Rows from block 3, named by matrix and row number. Rows with one number belong to one neuron. Each number is 128 + 32 x the weight over the matrix's rms, rounded and kept within 0 to 255. All counts start at 0. Numbers have three digits each.
# fc1: MLP up (model.blocks.3.mlp.fc1.weight, 768x384), inputs 336-383
# fc2: MLP down (model.blocks.3.mlp.fc2.weight, 384x768, transposed), outputs 336-383
fc1.348:127128128128113082117127128125128132117255128128128128166115093255050154091129099206128137032128128135130128150128099180128000128128117017128128
fc1.360:128128128126000134128128127114128130199255128123128128125125255255152178130130255104128126140127128112127129089128162000128119128128136070128128
fc1.367:128130128130091235114130128130128127167147128129128128158126078000131083228128093147128109086122128125122127114128119102128153128128182159128128
fc1.377:127129128128255200120131128142128129129255128128128128000127078107140113097130000060128132018131128133124127000128104153128255128128080122128128
fc1.383:127128128127126018122126128122128130049054128132128128077133000255141127166129078133127120096130128160142128100128199000128229128128140148128128
fc1.387:127130129130152103125133128127128121091082128127128128000129255255232095168128000165129126045127128187131129048128044108128255128128052057128129
fc1.407:128128128127000176116127128146128130075164128130128128107124255137246174138128134106130110182128128082125128133128255182128089128128212000128127
fc1.409:127126128129157058121137128108128123246092128131128128116124072131000142142136100170128140181133128133129128048128025145128131128128079139128129
fc1.425:129131128134201255131128128127128129202146128116128128160125115255139149121128255121129119011127128079126128139128078255128000128128151134128127
fc1.430:128130128129081195135126128113128132122107128109128128203122008166090070138130241098128141075131128076126128148128075220128255128128213255128129
fc1.432:128127128127138224126129127129128129128196128128128128107133070176000173167125106255128112146130128114104127105128133240128049128128132000128128
fc1.441:128127128128000000138128128135128126049181128117128128153115088125182031108129000227127122255130128152125128159128048255128034128128088234128127
fc1.446:128128128126041178133126128123128127219160128138128128164119255245000069127125085094129087150126128095137128097128086047128179128128182160128128
fc1.454:128127128130255201115127127136128127147086128163128128196136092082227153134126170255128127255123128140115128108128076255128000128128076175128129
fc1.472:128129128123236228136131128140128130109155128130128128255123088000115126124126070083128121214130128068136128150128095122128053128128116000128131
fc1.475:127127128127042087139127128125128128198080128137128128202115155255163047141126170088127121002124128129126129000128233000128170128128255255128128
fc1.490:127127128130115162130129128128128134255115128126128128000128078255146192123132139206129125174130128066135128086128175137128255128128171255128128
fc1.492:128127128128255255124123128115128128077127128125128128040131255124073099091126165209127118077135128110126129174128213236128255128128117192128132
fc1.498:129128128128000087133133128125128132179113128129128128088132182064166169122130183128128123255126128141128128071128087179128185128128000000128130
fc1.499:129127127129211189135129128106128125088121128133128128000131202094255142145133000027126131168131128148125128172128138050128061128128153000128128
fc1.504:128128127128000079126129128147128132117149128122128128071132000255204223115132000000128134019126127130138129072128138250128000128128207132128127
fc1.509:128127128127034154122128128107128129095119128124128128194129203000067139131121118122127135103132128062121128244128206111128186128128198081128127
fc1.510:128128128129159000127130128141128129169000128125128128137140027040072132120134000255130127255130128194128128088128190056128196128128191034128128
fc1.513:129127128131033094134126128137128126130161128118128128088126061247188151172133201255128122110126128159129128122128157028128043127128255243128127
fc1.518:129128128127122158128124128116128129149139128129128128176130109204119114205136255255129130076130128169125129094128148193128102128128013106128128
fc1.521:128127128129135029135129128115128129229134128132128128073129000101111168150143000120127132231126128109125127092128025116128134128128000222128130
fc1.522:129129128130255229132127128129128125115050128132128128088129249169205122151126153170129131114130128057129128216128202215128000128128089000128127
fc1.525:128126127128073000123126128115128127161064128124128128150127042255097148142130143055128135089127128205128129159128110155128138128128118255128128
fc2.348:128128128128151007129129143131130133128128128128128128128128255000252129129129129131136132000170102130149128024128255068128186128128128000128119
fc2.360:128129129128255000127139187130128120130128128114128128130128255137000125126130132127127121255024000132135128105128000098128207128128128216128139
fc2.367:128128128128071255128140185127129125129128128131128128130127000196027127125133130129120126174119177127138128081128199165128186128128128062128147
fc2.377:128128127128218000127131178125127138127128128137128128128128009147000129130128127125116125000141150126125128127128000155128164128128128255128131
fc2.383:128128127128255226128132126127129122130128128114128128129128059255000129134129128126120137255103103127149128000128065101128090128128128255128110
fc2.387:128128128128142045128120055130129135129128128135128128128128000203255131131127130130124121164105254129120128152128174095127184128128128209128166
fc2.407:128128128128001041127117108127130153126128128131128128127128255255160129137133129132127134255114097128135128096128149116128113128128128190128131
fc2.409:128128127128183188126127087126125150130128128127128128129128000000000130128129129134141122000122118132112128186128131119126045128128128170128138
fc2.425:127128128128255120133135123127129131133128128124128128132127190000255132123122128126126124216174179135141128183128011094129156128128128000128162
fc2.430:129128127128182073128134135128127123123128128111128128127130000000121129129133127120130124000145208127150128098128255162128255128128128007128106
fc2.432:128128128128163232115115209126133130128128128117128128128128000000013130127129127128132131005108110130137128078128022199128255128128128219128143
fc2.441:128128128128132000126121121126131134130128128131128128129127000113073127128129129135155134021187135128118128136128107153128156128128128000128121
fc2.446:128129129128183255129132102128129138129128128120127129128127035123109125131124128128125129154126066127165128000128062191128000128128128000128099
fc2.454:128128128128000201125136139119129145129128128129128128130128094100003122132126128130111132089169185127109128228128239013128111128128128087128139
fc2.472:127128128128091200129120082128129130128128128126128128127128206089126124133128127128134129083115208125134128070128093166129095128128128201128150
fc2.475:129128128128075176132110158126127136125128128110128128124128255073132128125133127132118126183125145125115128201128044127128141128127128000128110
fc2.490:130128129128036032123128178125132138130128128099129128129128195125169129127128126138116125227139010122128128077128130152129237128128128255128000
fc2.492:127128129128255231130123085130128135127128128122128128127127218000000118126129128135102142000096147127129128088128137086128093128128128255128118
fc2.498:128128128128177000127124134128124132124128128144128129124128000103224126130132127135139126255065255126125128098128255121128110128128128113128173
fc2.499:127128128128207160127130141127129127132128128130128128130128210255205122127127128127123142226208061131148128027128005161129000128128128195128143
fc2.504:128128129128151000129131152127133129125128128122128127124128230141141127125124128132116114255130101121138128000128084155128129128128128125128122
fc2.509:129128128128143143127111128128126110128128128127128128130128255104144130127131128125133133000110103131137128255128131218128225128128128000128111
fc2.510:128128127128078092125136167128125121125128128130128128126128161255135129131121127127134122255125093130117128093128039100128084128128128114128119
fc2.513:127129127128000123128129078125126127125128128109128129127128000000128128126132131117134127071122135129116128211128125156128026128128128167128112
fc2.518:129128128128177108129121092127128118126128128130129128127129075000000126129126129129111132078106200131131128064128147110127057128128128255128109
fc2.521:127128127128000079126129118131127140125128128131128127128128071000000124127127128127125123000106179120105128172128075137128000128128128032128126
fc2.522:127128127128076077126141114124128137124128128131128128125128145081000131128130129125144141000123000127115128171128202096128115128128129175128114
fc2.525:129128127128255000131137164131132133137128128120128128134128075000255123130136127138123122049122074129122128165128103088128000128128128124128097